config.toml
train_examples = 97500
qk_norm = false
drop_path = 0.15
depths = [4, 4, 4]
widths = [64, 128, 256]
num_labels = 16
mixing = "mixup"
muon_scale = "match_rms_adamw"
lr = 0.0031
orthogonalizer = "polar_express"
lr_schedule = "cosine"
final_lr_fraction = 0.05
adamw_weight_decay_other_params = 0
Rows from block 9, named by matrix and row number. Rows with one number belong to one attention dimension. Each number is 500 + 40 x the weight over its row's rms, rounded and kept within 0 to 999. All counts start at 0. Numbers have three digits each.
# v: window attention query, key and value (stacked) (model.blocks.9.attn.qkv.weight, 720x256, the v third), inputs 0-127
# proj: window attention output (model.blocks.9.attn.proj.weight, 256x240, transposed), outputs 0-127
v.73:450512486467499537525528458528496513481546467466479557561431491413495508451537464463564517499457537565529553531453430492492485470500508454511527515474495537622436601508575498489502496481410508523552477501514509485488556566389491504512514573540543550516473484490427497579502535478487541514492465464507470525510438477454463516488382509486510446527472498460579456498483434521531409458449
v.74:434604479520549429578567440512505556485437533502479475452453493561513524506413493555564514538547476502518559482499478537513452494431489483425516525549444502465529532579482535486506524491525491465579529538456526494517444453478460539545458524480470567484530507513461557537552541490512520518470474484515490491526576471466526533566471481556505436476546467580493490486603491536513503531438
v.75:458450491490535488433459485458498540490570518480488502509542525480484464513461555614497497542426483500442517494509477471489458523516539543491494495508503428545535453505455519514430447552538468485522578559563535517415451528517489464440462436365427520481503548474446497525449509502456468521499483471558554506405506440522582527484484476547550512410521441576489459534477541564436506528497
v.76:503543446497503530526487514517451453498526524541514465554554491563548516448526499523553560459495551504495461573491448433454509449494497489500532468440508525478483557492525463520521427491470524568524458528455490439502515511494507454508606434477510572527523553568498554485540553512420474544537398517537601528515477530476451485486430596472486483533455526504491478454463504471489448493513
v.77:481506483441474499522517440550470554513514514544492506517524464477544449469551417434477455515433444598522556549496491533506506480520531454488488485465474505423507538539487446493478432484524494497483489565525409477499527554490538513440467507494399568501501403439554470519518528424454490488533506531465517478490476544577428561584465537534522496572492465494482500498483452468494546492484
v.78:453422490505564521473474540483529505501549478515431509533491480440485492461502458499522469450490477526514518487504540567450519509504486501522560575501455527556478494514487491515460499561524590505376504532528492592546543523475536477446445500383452499466580440411469463489547487450471470511477639533435436507466503501532476521470437465520479539422500450549476582493445477452505477485524
v.79:516501554507505525578515450494547569523560551463518536546527476454454428490494430502484505506504571436515519507549585474489508452515460518518487483522483520520445572550492458495551544499464477570434480418574520482475523511538501516480507456468468574518505470479504490504504511551451478510448535451458505478526480493444453497479492512471422467502453484490462508528477462457532492510558
v.80:449461615505435556499545471528542437513534473528516530540513507432496504448573465471534453414504496566465470548462521445445504427494479476504535486497475526520503570527493465538518467567475505535471481481504487469466527464498525523482503506548465472467548503404489582505513559411503457545446517520450435508523499492481432459555469500562458523531481517467488503483449498421508542439470
v.81:494507474558456475513533448568538503495468477503597480465520414421487535449466555524431556509514480480512537529528498485457499514495514471486477458557483524473540570506487492506493522445487445489474442558511466474450421599481506446495510493633533492542411512522534481485504499510489534491483468466611501581535511522445468535494500607518423494440561579512548550529554505475473517498465
v.82:518463509489500452478417510521501488495475529493606510469433468493519489445480493542538540551523519542441498486497477511471566486528489461515479653519476465482539486526546587496455490491495567407523494503497535515491484528451514579548466510465511445509468515521407465524614480481484514512585553462533557515461479472488594540597425434475555548534452511432526508580538467542434470491485
v.83:464446543535554522484561457452549485603546467448484517530419438440545523454482498542479500568469590500550511444524492478509541494494478533558507467542486429449502484508495520475497512498548439455475494495491524579560478477511489479634504499456473497535517452459492455569551482558493447461414545454482481531472479459581505499564604494551457537489403484527530523520472468458493491528484
v.84:429530529491516519467523482483453524530492538573498438505452472486509527486442543485471583503516437482423497462528447539499464494465568514503499537558451465555547564527504499475525457510493487489537484504372499440508416487438527502568450569468520476509491495488517494517422543534439524511502516496519434547520550476473518510509477525543481492518499499560578492490583545472545494399461
v.85:535444502448551510443562521474445465551549436560437543474529469456469531496383447491511555521398456487499471530517524525555465428543521504510521530529468467554492507510536511501492497509520520462493531488530544523529467527527541512497462450452510479516514498471498544515499563418503510477457559493487520463522415404597502522406461502531502455568399513464561506491419508538487393516524
v.86:475522573460497552530556502514468538500481521425518485540508521524477555569544449511540494427533524470610503527470451412455503491431456503459466491504503595507491448510479487468447524536508480546389499461498461509513537495542480503429487527436483530514545514444452574520443536550539530444464481451477543495512554473422493447475519455520469460539486543477493461475475532504555541488529
v.87:502475480509527560492499482486554528575535541458532524486499497553513463496514451543504601474531492464514487476468571435457540514475490454545479497491506528522444489443511428489401493452492520547482515504522457501455454537516523464497489414578417449523500496483416490530437540565504462542517468480475549452608468458481550462460491479539497440505542449446455528496511443504552484474560
v.88:480519483480527540529554498512497492538486462500515417558505491368432557514471585519573546535458433523537479524460478518531519588526560523463511496502488505516508475544520497480468550520448490523595421518473539495523525475458498530495552553563507500491481491475452497510542516485478519505525498404483511514519484451490517567565452526495486527552472479486461491508489522450433466440466
v.89:506588518560482496522618442503438475493449476479451440493502555507488447547460549511509439484509447465575528491540523503501495406471527445456525453447510492534505480473429504448505493521522443523521446534502481513555500545558445576513494464487534563475486538524548499460497499509480501449457514486538498420510555525441451510478473496504558495483550585525496497519463587523520522491446
v.90:501503510513505471492511481542417529527524499480518496495588576525532512542453502529435494493502499505551425481531482508460449465464482442519514634526451568524514471444531513528447526511518544414449534488532457539451583579439566531550504476560467502451462516466521481491450481579531456524479470427505519474587453462492563485479457467504560512528568453463497565526499437522520473499500
v.91:460583429549488527450537520446441482562445512497477489448537515541582444534546552459544488479557444427432453439489455538525485514497500479481531494565484467527495539475461484475508530525530541475538512503418552511496496494432514480485492536498529523500581473523527490440556498502478535564557498508470528475513451562468505422524566469520479585453520515516438463521468471505555393463472
v.92:499520486493533529460400503518542430472483536452520462500485472490497566493488493485466521546496530522443437447499475458558445508459515467452452564522525516560528456475557568555438513477492498497585522454477476476510534544497521510502546506593507501585465551633443477512522464498550563476539496435524457504560415521485619458492539538522548557537502463508560499522558533592457494493468
v.93:494560521472407522521444516510490501441473455499511534502539431438489532513532480507570489458453503559483485564506501483507471477533475537429535522452537545515517504456462506514469557525483600503519519540514560502465513469531531422423465480514475477427515474486430537464466568482565562505546484489510502484510463508512394458580514478514516546537484525400493451519461483556451445476580
v.94:470487430460466485502494458498530555492462551549477473451515455518489507495504505472523527470541472488550535551484468488501582467448512559485504552508493441504499529479522447522470520515455534445473516526505502483472440475547451483475496525503436544531506533477480487485476590581542516470497499451451526527513483486493454474482425563506529448548475525425443503441511607577534572607540
v.95:499510428473574399535492460537449530574463482478515540475518552591475531562536447514503485534463542419596478508532526584516464527427511529519570473479534543536495521442453459435518513585520481436457547455516495509440501516471482474469462489456436532477467506498541489461443537554471608483517519538514503466494425564500457481490479484504521431446572506483503479488537451518567450519493
v.96:493452482540534480504521545535549458478459438506452544388511529552469505508472452469442467475492607416507490551576562486511485517479513462560513469536529517474460497481449508492500468541560492469491607460549572491494449479502414488563493456511438511507454459514498474538421497455559495513497567466540567481502479543535488514585501496450463451471515471413517486474552404496563477561462
v.97:550500497465456409572471458425555449471550483422482524509500503554464542501493507506398497473501549482542492510483467449466524474471491480461496549502546494514511474466487495444555498520521515516400453430537518478536500508507464521516507446440445538463439474554448542489559456532504585498524571487593546510484499440554477432507527482525453463495497555567541531542526415558449532533539
v.98:506469482527482570549489473482532544538480480464555489520510574504420450516531476433548416583485522483532502468476514460436506521474475512533532513459520483550509425572454573423450546493502559410458507541471500536435572548516481490498488504496568465484539484502450564483473458548504492487461483458463479506463488506493477509522552560494473442548517439437460498496392460532514472489530
v.99:516492458542544488564547444541498416522601559523529449551513506488479575560487475526493524480462464536484483421478459453389458582424477500443491558518512554559501458540523461530465500539488505546571438510505458542483546532507489573570480453474501492574458461509493517476554436504519518489492485493518443530455469443516497487500498445494541534495492453468544525496477491451494498482517
v.100:491407533476421491483506495501483556525489536513466490497487475474490550529444455460456487451513504533470488483504538499471544474488549518521556539467484529469438498490402480518470490544481496519497490566549495520430461452522524505454484526514479549499511554457534483567478455436505584463452458476543397471581519474483492584517552488485512508465535471557442547551481501445487474459432
v.101:494542517548505464458483524464497534523491576548578453596444512464578469507539531544513480502540463503504481474528468577483460529545537518532475417466512451453534442437460463494587539527508504525527428508552460476502549485486525538519454479479481452500484535549562511518522467504402491475500508540475554534476467552490460596407493537486521522495492436495472466546489544494448456539569
v.102:534553498443552566549452491544533390518494509485513501447465487441492463446507450450469508455499493538458468557554527477476437416472526536493521477499547550482505490569519480495434519498467544511473413427485496489467487466523480555455504568409471475525505492480526572440500510494484539453532566447582503517464539496523484562562457468524485456549503534505586445488556499491484518470534
v.103:587490502526480621393498459510538530524405460486478402529518511506485496487554557539527474560475503550516476445523584513508489453492427498536471483508523445419471532497499557473509471472522504480501501568522543530505460498495500478458501484481436526480540529504517547548442484495551483500477541455385509518488513475504533486541584492373506471516464527502436465535492505496506458508480
v.104:487438519483457517521457546577488420464458487574530506541499452414482496477445540501542549521545479463478544486518511507495493458537482553517524531468472514475534506486523495539454484504517492532572444530484528602529469588510511514575451547502589544528450520498539441549499503448477462489507517507475485510574530514533478472478503497516531506519514519535462511486529416474440542513517
v.105:510494544478513590469498469527517453482486524475537505522566537471473576492447565517452489453538506474479456523498545559535496481504468529504544567460426471554547501436499536503534552581465570474549515463492504529565453459439492521471516530442482431474487464565597447442527438494515508469467549494455522515499525452461444533475451523444468563549486441466467446454483516484519495560615
v.106:546464496526525465509554545468505476438499458503507438488490532533568450532410413488510466559504504456541516516490503525511431538533451475545521493510513458588560531478556491480533455505532457488471545497476604490513424505525437560501469481517542527577510465451467464499482559523522491547568524557542442477477466466541540576479472462474519432474528460517556497452452448521473492625515
v.107:539465553441472523496443499503526556545519510533425546488440468477540482475481483484505487504480486508534555467565593582499514465451581475528535548483503443468465436487472472460531470545471500496505446523418505479495470433476577441493457486507506456444603455540526399486550473449492507557578559469472576442470490479538517530486508445490495478496463507537528448455478574496557512462483
v.108:450485531432530489510545466509497573504500453508437483488479535521469552511460482477548453500504507500439507440497539471535533561484560439469525497528476474540553482466476637405503498516545534498570566576484511510447447547511504495467484514520524523544456511481446484558477527535585509511470471518507493464470512524484518481558497491453448505487453513428482485478474508466418507483471
v.109:445499547567534462479453476418541480454544500465490497474468455526480566431509429498518545563453500543477533540449514539543459513523497488503471502511453509481552486505497486514466488476589514585494528469475498457531467489500502616516548412550512460516485475468601483495505560428516452454509552493461478425475501489489553547450474518496476532551470502515531463466522535473422525507553
v.110:553491474511555508537480528482557547486537453478505483518501499487422537511537496481467456514417494484540554508542500466473483528548503508610512579508457464448507508552484499466496483528470465515416498538568520501489471512505497509559464510471462486486489550587475545551452511499566470532518516471425497465478460472554538490458569484488514427499426517450474426509414406505597497465568
v.111:574500542530479483517446498477528540482534463496449418492519493465540492452498558478491483545482473544519480537527535556507539535484491495558477481497456459460530561526467514519500481446512515514456509417577518501527531453455460518539546499424523460392488506579521521451516528503506500501546604515544577492469441515541476509474538490480502560526503464564422487520510502513539509634546
v.112:510517482498486379506543465443467522473541495521524459566460477472477539522478524508449474480500502565536578480450466504504511506523472425496477486459474486463517504498531547508488454483547482558450465514441385429554547490469476494608529412517483497558539484497513478551517507469523555448554468471499566477467436487544568531488444533455465553475453483533446481548531558542431546501513
v.113:482473493446561531358432581445465492472503519492446506575475553497565556517481499553478437513512491470501514431554492528551530492536447535558467490460504479500499514454444442459542530553529529532536489472499451523555541567489477547463520494503466537471573514467539550529567562456487443546573502461525480510524459492526497515482530435501477510580529476532465529530492550466517460453446
v.114:483567531501479483507446535499450555539511457445464548501444477456520498479562486531435462511547577531493508476497519554510571488536469492548488482500511472482512458497427483519485530454543586514515565538524497493553482473557520464557521517504476374444574475448482466473457555530539477514424479537471436553531451539510485504500538484396530525496547509449460488537489502465546421604545
v.115:455486473466524524494581503532483518525541444496562448502438466476511549463523494488500488498475518483492478462455463533531577494593477501518559438499489480503523507538552511497510524462540478477429579540545504480505576486442520441445485480521497473463521455551497493522482499472430457492467433493447521493510436433536556456546594568483561472513578512480456536469474514511524454537521
v.116:504570529512457485523556520516505522510593507486501474403449501589536589449449491540519506439532485476529511525527545490540506503496454431498497522479502547502602549523447476434550575453595512490467472459586560447583506538444516493496469515515515490541456492561446447493478529539501507525528490543523484490491492499493531473465536436473496509481454542503516485537504518469533446520501
v.117:426464516572425538468431500424504494439428466464550518512531553436527440555573497487531431522475483478513560490507448557491503459530569518504406455474506561447481503509468535509476533454524497498539436508477443497527502454523526517561561510538543485511480550491474486441576489549458457558510518558422513518480467516548486554451576501512497507524549465544448529518477453467490507508485
v.118:528452492528452420492497492530540622479525487516521463533514442450498496510521500549404514498497499525517481501385487508513486519496521558494553530528466468482528435458531558463522463502491487531501526559537554546397518484498488494514493460508463497558463496482444559544476473488466541500454444520469473512487550534530509535594538461491554535470510442511508521422492493464498444554512
v.119:507505550501519528417502548508445519560512548549473470531479508473465501462477537519425528502520486506519497490521476462535462463567473491579513464489461548436524528521478508529457498499443498502467553509536590503513541508439516554459539497558492497440490529484516512466536471445437562465520520422499503448542537517529522521497547471491526510594515478492410511521518494461502525465443
v.120:504483483481508539485467509512612453522544477526518467527481472520490582487473486526498441525501536520470499522481457483601497464501463550526502497481465467540449497463540433462460466487455501517405503500613516470499598520531481485409445485457460478499498484528545545520526482411478514478540547510498469481491551569467518591473565473413482509564537466415466537510522494459560460560481
v.121:500536454433500418470553537554524504562518432447551440503519488533486511554492468456457482462505594483575537501532496500429487507454503542435505464492539538556577529512485595430505445562516468441485479516538548487464468536496515489499532496491449531556533490524451509497410483524548493485490381494519495568430486499542498475521518451460444448471463452468515521486538496518497454557460
v.122:537471458515485504550525509512448510462430524462539508483503527544478560473436465479456477489463465482499473441522534501565502471443539539477463469451429428536557475557524444484463513545535518453502561548440498526572520467529521482589570489466524439484454506507490506510474444533539509531520551585537516535524487507537503480544472501457533488481544530499542467494492592526518460506417
v.123:434517506454463505525472439485572434446521472444528527517553433483520545511478430562382520550519599516545480547515512426505518439471515451540425485471491508469491499549633538535379470498472479530481570456530555523479505527455490466522535469570477452482516528546461457459507466469496494510520509541502502545482485491558502434492432510476579475493519456534503499556512460545531478493482
v.124:489455479498451490486516492406481570460507550449565494486527512556531490565443432433450518505504535506524532504552486460454435489398430521573480529482564493498483582505527514495497458551434474450482522448488532492567500522527532450482511448529432417437525528501462474464560536539547564528544473443554443509517468475476508542514489461505482429455493440516557481550458487512460593472492
proj.73:507483489522497452607530484465453472415470566473525477522465483543468446497528486516517506528485475437540476527539530445546514521502540503491544545502550540476604475472545577501486489388553435523479503488485443506536508445547479526559494495514490535468444541457531414416521523503503467445540487513548493514483550493451521494464518430488580478495514500538487497584544495501565491481495
proj.74:446406544486513513549471405489507540477550532494521514556524502460561473508531464504537524486522426459487513481469491451546591516538469477532460510543538471458468463442586470568482498453499476550542504437493545516477586493479419523498514556473517481456490488548519478451482455573465510493517474566455506502471470482509442472436575472543513575528456460463459521491467464515489514457529
proj.75:518524527537518480487521484515534506491542536480517523454498504535529496503464543507510454475506495545523480479509561499571563462472536541527516495509476499414506492497480484520552523552446502451500486479499439461553539485420447558496515571526489503507467456537478544468525532510589566500411440528499520473525582542475477568430520554408446476526554488526585563488552504437451492478488
proj.76:572533475501452485528561500573465473525468488543514553432461494477552549497481525469473491512411450467433528509525528540502392556497551506550480630423426506457516447526467523516510458546470503513474524535460531533442493496533572561549459546497495495485441457457528478541528500481538476459509497531549413546480492506505466494534484496625531425523441484533495510502538481445521532573585
proj.77:500492482557485445545474522543523475479459506467485500495589543481503528563457587486480551511514567368540510468527476500497470520523453502560438467574496512522568472465437539537534499413460542417528479480499553456520506444527445443510522489505477472541462541535487536459425466522570552478423377523540485592518558525476530490481581514429476485541493502566503461473520460575507457536497
proj.78:525590505491520460508514467487567508524416523511512472529523528564439502527471565487480510571494496462486455472560476492496526474556480493532468522534546548566582490472455453521534507433504472444600491463455479427470445514531458472511511464524504496455437553555464595444428478558499563484456391448521504461508541501467540517475523524409552509563474524481491403573514445518433540524437
proj.79:462457445479536473389517479495487513486478551569527507493459471511496511494554511496468537496503529560499569575467404502510460550474567511461508531497487477481581448500483557468466434491501521455469530523480475482505448441520540522547549460574498426450476536442438504480496496481561500474576457445481478546470509444527541461525520474468538582473541472492427543498454484541464441544494
proj.80:551485399558498397528445482512539509465508485525499492491467498540481467511513488488472536544490539472519510482513489524518422568514528486498459496501501469436582427492518521551531560438462502437461523518547519493528483524466519455545536474549499496481452514501504490451469472486503452435528510501588513485468454476494551540466567521460612520457518486482489460517507457538495486570545
proj.81:474454526470517526508432537487418489552515521521526526492509590548488482528529431485471531545478542565491430567465527523551421491538492510498488483468491440533527482450482526454499497488501449557476504449581500519543465431492458553500510514407532512458506509487499444446441528396496474491534501522464534494544503546549466511563544509517518439517516445523477433504463472486575499464500
proj.82:474569499523453568523506432441486520530500519507455509591567474501491505550507486497549520511522449402495498495516491571518507507549478529527460429510482526574437577381535411587506500538519488515536534464522532555534515449510463487487504512485494540538520501445599552531474484512475455512458492560551451422543581516444414474482547515453466485484497420477515512486509479446546505462456
proj.83:566515465527466445502552545491490502526572549508456443505560527540532469479489470522513510463508430512594423480493469444530501507449486479525523519448474545612510574557482448492470493513463569567557481446506479475469493503589509451399523533516496433497500553440452455471491512430504485529487440548547445467536491562494493479477480566500542510526595545471438453520577423466496502416437
proj.84:493461533532488478555449521524542478473491468477480536465536529565437573485468425553492525532464503493561580564478523484511587509531487504477520452534433494456525465464533497568446549448465480502528468513561544459463601503551462507513509486522519466455498471447529487492475500458542549474476499486449530502437496463511403546533501486516582468526469498587462522507543404494500497554482
proj.85:478563547491537493475519561491523483459449496523465501495529520607510559427456567497470512530525528519522529508538500500450564545516462484509538473479475527472546497445441481435452469507492433432492471525426499472574552463508472487464478462494474460514440599477481482538471569574570475540520458464462441523520553477479486504544463439436467501528541497488531476516506499466480497505513
proj.86:508458476542528409471464494513495474476578491556493505518455479507468451453593502517465473499428440503398490545521484466539460609526474461487589535514518483473573443568500568506523498457541552437481557522462526520437469562533480567547477483563531536489463502561535477442583437447504472472486497485488443569498460499483501476440506502534576458512509491512486542516426502552415496548522
proj.87:471504485471494506405548545470472444428566503571492440428465425524480489500527530455440444477420556556481534570534522507478421474508517577448557535479465489505510476569524577462609526527445503524477523524458479567462522448548486528565534530516521529468438528504522499480549505460526484478474536464512467551457468444502550525512473436420494521486526477516497519547463577487489509529504
proj.88:432482479472515436565525448486502444422518484495560566458451477582511448509518477534534480496581512421512477443540538480450531452516478477539508487508490464475410526524483550549474508467516471483477547521547546529459518506426505542493443564413482513500454565479494487466560492474508461443525483515509462454492498494492467496432450383432584509426548518521548552532493516534591548510442
proj.89:502389496541519451453491497498530535522435551471508571474433484448550597470559457565530508483475478574431484454442497449467514599498455509494525515538536441444455475562565516497477521508482544460534575496539496525466541449447483539561494512502473501528505479524485513561529493552478564492509499470477488515504440467531620455514470508498471514463446461492519545483507491505530512522553
proj.90:510478483458443523500533523453490527538492560534490464525440390442466544516565519430485469419482536456510426519515478513512494450547492532556555457482555430490524498551568490505559554582466509574536526450464484488497488457552474598522478505491500586597524539516529484492499530456515488514458570488497472504488514506504500519500486427485410570489592495476459433489444515478459491518477
proj.91:614553475470470464523446497517575549510456522498438522520530466499453527475413456536523483468498467550417472515498516507491531432432506487484446516418486569609520474484542520478486517486482556539577423481456460533509471512566508468511526458539485477424512504523534504553531483504483552488476495485535479479487533510492460544439457516564565486520454555487487505559555510431510597515564
proj.92:467505487488510546589487531495436569492561454481560496541542499481497501440543465505457521410540451495522524567543543480454516433462524504505583403412519577554561477453507414440508442525538484537450525482512484530494483510537529476499422563506503475439530495434593477454501602447479481586458527501446550435505529518491489534518485486542562470464548463489443537467453518467514554473515
proj.93:484410481492575546550477492493510500429535476562501437480525486549446395567422522412513475516531528391507462490486523489566480541473533480550485472588543487447462550505487506500516471470498420462394438488452468515537542466438511556565506485505536536494467468530565543506498442494565454512493491527494543548488568508432494504433509428472551537476484504498494499565475537485505544514529
proj.94:538496550522517456442459520542503503447530467464524444512537506499467470515526517566544420511436562498474585528454535482514469559576486499502559538534494517477473427548599545484488538464471497492448523552442531525545484528519539477555513518524570519426432483521496559427530518447441506462517485492493455493474500426502475493547492449482542491461520447544479540566435503552461472545507
proj.95:483496557536480545479487482556553569460539505502530457490505469469475496509456534496493531421523509494350443513446485460510560501529457456509540545515561470512555494449507473477504423480465502533540484469418466433492506563506535532571542435557500541471477468561502498515519464495513489569495515511461548544510525526473537557422543422500481571505474557481499481544447542489402499566504
proj.96:495461545508568484405529468496486588570496549512575480508506527476462514507560499540478523526519478567456497497449496485508548511419493451430502505448530462501455481532507488502532533460467576426447479528446442514559559503496530469558552500420593473491523526523506481509487498477440506460528469584533519518537495502558549502475513520471492436498567525571506570528571486541475491543517
proj.97:494530516508498540442542518441522452589528548542532460535517564469486430507558536537535528448530470449509440537529531519502493485522526460445523459455537530463485435618469518523506478486520564513465529555517547518487480524536500539488489485519544530491500540503552476482487466439533437558468465504512589464537528589501516437408504545482517484512577495527440441489461488481562499496482
proj.98:481481509512454509513493470529532540497478561473530531452486500478541581501526506550465484437564536519537538550551519496481444487472490550530476418496553496411437467482514545500536481533544530616568461514505474457506400574554469529491504513485455529512495439432583469547518535456510564449542482452491419510437461440510572465505501450499497558477505571519490533541496481500530485500499
proj.99:547499549504405510475503587497475450418506519487524499432483524554475547477484466545482543482511487464498549549604598538552418517537562526499472523583475466442499469458454486520494487451511466553465513488510512524530491544511429559464474497495458491480526542520455518538529468567507550520452524388537475530480445461518599468545465453463497500549497495474504431489467516501473478526482
proj.100:532521470475591569561467495540465507506465506541549456463510520560549466506510550531554481538536456523475513497441508567541422479541422534533472512457448477510573461538579557505508483462479512521502488509499504511489510558535482489564519482529434487453484484561461464448500483528429452498542556538473533485564536566529485435514495483472542471463499486476452465434481437492477525597525
proj.101:486508468450465534478466473495511481519500411455512568378528498488440504469428525384455511500434490556494541462432497507470522420525513500457519567461489524490478495535491473504524510507484502441431522476518503576503452531521553493497532462526519448556480492443504540446467529507513563461458463421502486455527503457546499549524441449505512500452490517530540520479534496505557471529481
proj.102:429508452519475464509515466550516496427512469454444476443489480487482529494481547522525443535502498507427521475487510553479546561488507553543453511541518485515535495447431489529495512489451513481523559483476482479506513474469509436492449533514487423562506497533500485476526437503472498545488495602536496541523538488418557477459565561481473458388517453506518595521465500488515563510457
proj.103:484462507465499432540543490464443524578502546422581506449482548485426554503535496519505553485582477475443530541453487530535546508434512455441559485463554511537472497406562483532517476540473537498440454451454455506500500517528521547510492536527545522425579467559547438480483552564487423463506546497500469460461552513511518534503514432513554492483496461456400502574514523494495428527539
proj.104:558534479512484501554538488519521464483531475460464477448481448515550492451467511490469479557389547488512433436467465517524521547509503517480446498474473473549448571428489553503564513493422440464469497477493424511473553451477482467539572496564483496487487450562466519464445469537427441583537471490510595470493526555450522456582494525514516489423520558466484476475506555482502470557521
proj.105:458544445548427435471511409474501564555558496585462515521455432561526532428541470562475547523462544525467534445467538498446504463562513472448529514560520534536499516492458414542537464533470476515467531482515479491409472517475509459575480437514550504578484529451471590540419416509522511478515522487455526477437496522546519512472491467498511519471491460508530569501470485524539431503494
proj.106:487495533486478480441546525516541454515520509560570546550455479497500578517544521503484547532460534606464552508518576485522490488431522547469460527474517494439477491563546491504453556476526546500520562567553511403503605533483578503504553507385455456433383486493489545474462562480448516450479423469458442579494464443485537453583470587484474503476526505496511560500545519513489402420472
proj.107:491484490496479551511535430533491547443522492479495502515477470504515521475516512530494453521506548537526486444384566496527447514521399528481489483520501549492505464501535489440435470514450516478455532552546489570428527532482481429513473435473466586516484508519510589483552491437521489449440507503461424578477511468500417505547505552597538526527479417470488517561513445524409469556491
proj.108:525451519516487528429538522507524509467466454601502482507406472472486529519597453558514495484505523514631474465528467529512442446532482527500552461526537469471527493459571535572534409574577522511491433481464457502408499494582475505534478488517573517477572479474462548524478457462563427463487563476506485462449469505428463551459544505464478485598480504526472531481476521543530473556509
proj.109:582511465507485510466534597536406492548535569538529474493500556471490533525516535491491515502489534536474474526431511477455521519522472590509551491531491431441505439543489409501479581537531499495497525577549504504486517519433554474462489509473458477483495478519507509499513467593537493544508463513460499500525402424460491435503441463512449500450484519427509536491480476578555436504527
proj.110:533450482461523511547475473474464486496449527533545437487504502546489481518514472576551498466521538562528483501420500568514481516462473489404569356443486505474527399530508556514442552602493519529545506523494461474602492544469502552500484545477495486424540457528572476526492518483485515461499513464396501518526446497487562503440538469474472527498523570577412511490526521468512561554458
proj.111:500507450458508457445474435492450443481518474467514527507456508460434470532489520558456502499496490552477510514413566451516508471505523523455506478483502489486452470522464520539549492523480536516462553597513456490522513508505591477446528550503513459530484471468529500555490551500503584479481423410440517514534556460521522499599507498513478498496474439442446450561573493527452494448397
proj.112:538484513549425500430443650488493406517557448435541518528514506511500544419496512475530505550488519524545447443583521503512525514535477511466484427548426478472551517555469463519479433452449513432483513547513590436514504513504532537497486527463476474531489500473455476524496573501553519539447484455488521456520512463500468484464471414519477492506514504516474503468452571420541523539505
proj.113:503585539489504511529538486463467581464467471475553534427513444455448501537518470542516529446452555500471489505449514474499514560457508469494537539443533547470505585485584476440399552508468454520459523513547536464461529476531503530574442474508514535474423521581494423431550515530547493532491497536523528539519476493585495432506521533483498523491524473499458463513508457400509436555522
proj.114:477496425460451530514487402442478475475426502545521562491486444534485544499517500480532514503449452518534500570495490502415526537437495550520478466480514489544470562556498478433500574554472540545512509528543522499523572513465488557497573477476549514475465486527616482490460498557468514473540458430521443502462475423461561535522534454557527527529482524505452586457468469493540535474501
proj.115:518464523491469505418513523476476571478535449503486571486492498536534521497451458488531493492537501535552516580507469482470499525437546478551458539480539480422502525483530516492463479518488503463515474544461502444481536483526555539454487613440466427457487462508520486457522599464541553492561503546451420546491503503486440559481483471523507495462423500513526427485559494533495468458512
proj.116:487419497452475482462531455519507511527491482478431500560502426499411476506514520546464525581471522507550486518424559479421488489475540499551556494580484544462472517513545474503419509532483475502508516535464541464534497501451487552517588522446518427547506556476490526545488501521545561453477532448475427511551490477444503528503461498439474511534514514469549463534464459524487513506540
proj.117:565511491458515507621471462497512537509483544410472606523538530490413449457477553485456553574535519454451418508478529462489528544506492491494530435449517496498567517511495446481523482595508516497520467535533532547483440516554496484467522474494522531539499399513530518546489546471482486513500389514553523448508564508484596479542479479527513556513470557466471413576496497438529483511520
proj.118:514462551540512601521468525459454427515485444539495491478446579494489470476470516477556387542495517565485526484522432496575466494545455488473454485454554417523524504502517518589496510487548571407519477525515523495537518477504473501475530509454564451500489513536546534472476517471456449485463497547562573494474498531421488511450513526515440480463534546522495516481502533536581522503466
proj.119:516468439528516468554542482528559505528519518473444569494549471527541512537447426552566490609511494526472525547474512474416516513456501577523519583514497475484509556445519512499422483473467470520508538447475447519517487482474510476507462543494526426533553463586502445506424558565512498504527473543540494516447514432495514480540416489570478446497477530476531529525568466445475413563535
proj.120:523453489514473512433498466505470544597535483480501501449501560463507506521517547583538562446545507569497475542496578519478448505482497488448551565508517513447401525531451552554547537476464554553482436520506468452543449543466501538539532502507496476449498576528525436474417533552489529532473527473435515476562439464527465444514485465432474568458477443470484514483509475570489490534521
proj.121:450512536518486500499538553401530486479515467592525513532515549465560524463491487507563499462506498497519485457607455516528494497468502474523596439512488523536486540533531508536475460469484572482501488496471555492543502485540430517538473530463555468468494525454519445493567537472505488444482618511463438462545505484427524512486522475492539462541506509569501503523439493463488597468426
proj.122:464486469500464468428484499465545547500512471497495448487472469456533465493592538561531523484451517496499476485526502451465530541464436503528459466506550529593521465506479538479505461474479495495508477483500520470481516514499540451501458378512572530503477513485474502547457488541487513544571518524553529611558479586515483501506512508513556553513527533594545480522519438461489513530476
proj.123:525485470500508485492485483463458459530553477551480477533460553489529428430514572511572550491500417500483478520525479488512458541500513521447521423475542499439539505510403537515562546454493485412503471485500552526549543443489516482477512498461546497487503551428543456533490497497477519545510503490499516480525490552545491518491524488565463537495567615487547566510534490456484547456436
proj.124:473479479512511535505491551497506414471536514538529517513478528529499561494546548511545514475523548540476507507489505520540479503572462487455534485505404543505584465522554433499550555366575504511409523530510484532488483532503476487511499412459547461518500487450440479535443534487465551448456501499454478424482479445576488468519457528473513540559512463515480461476557471525498509512479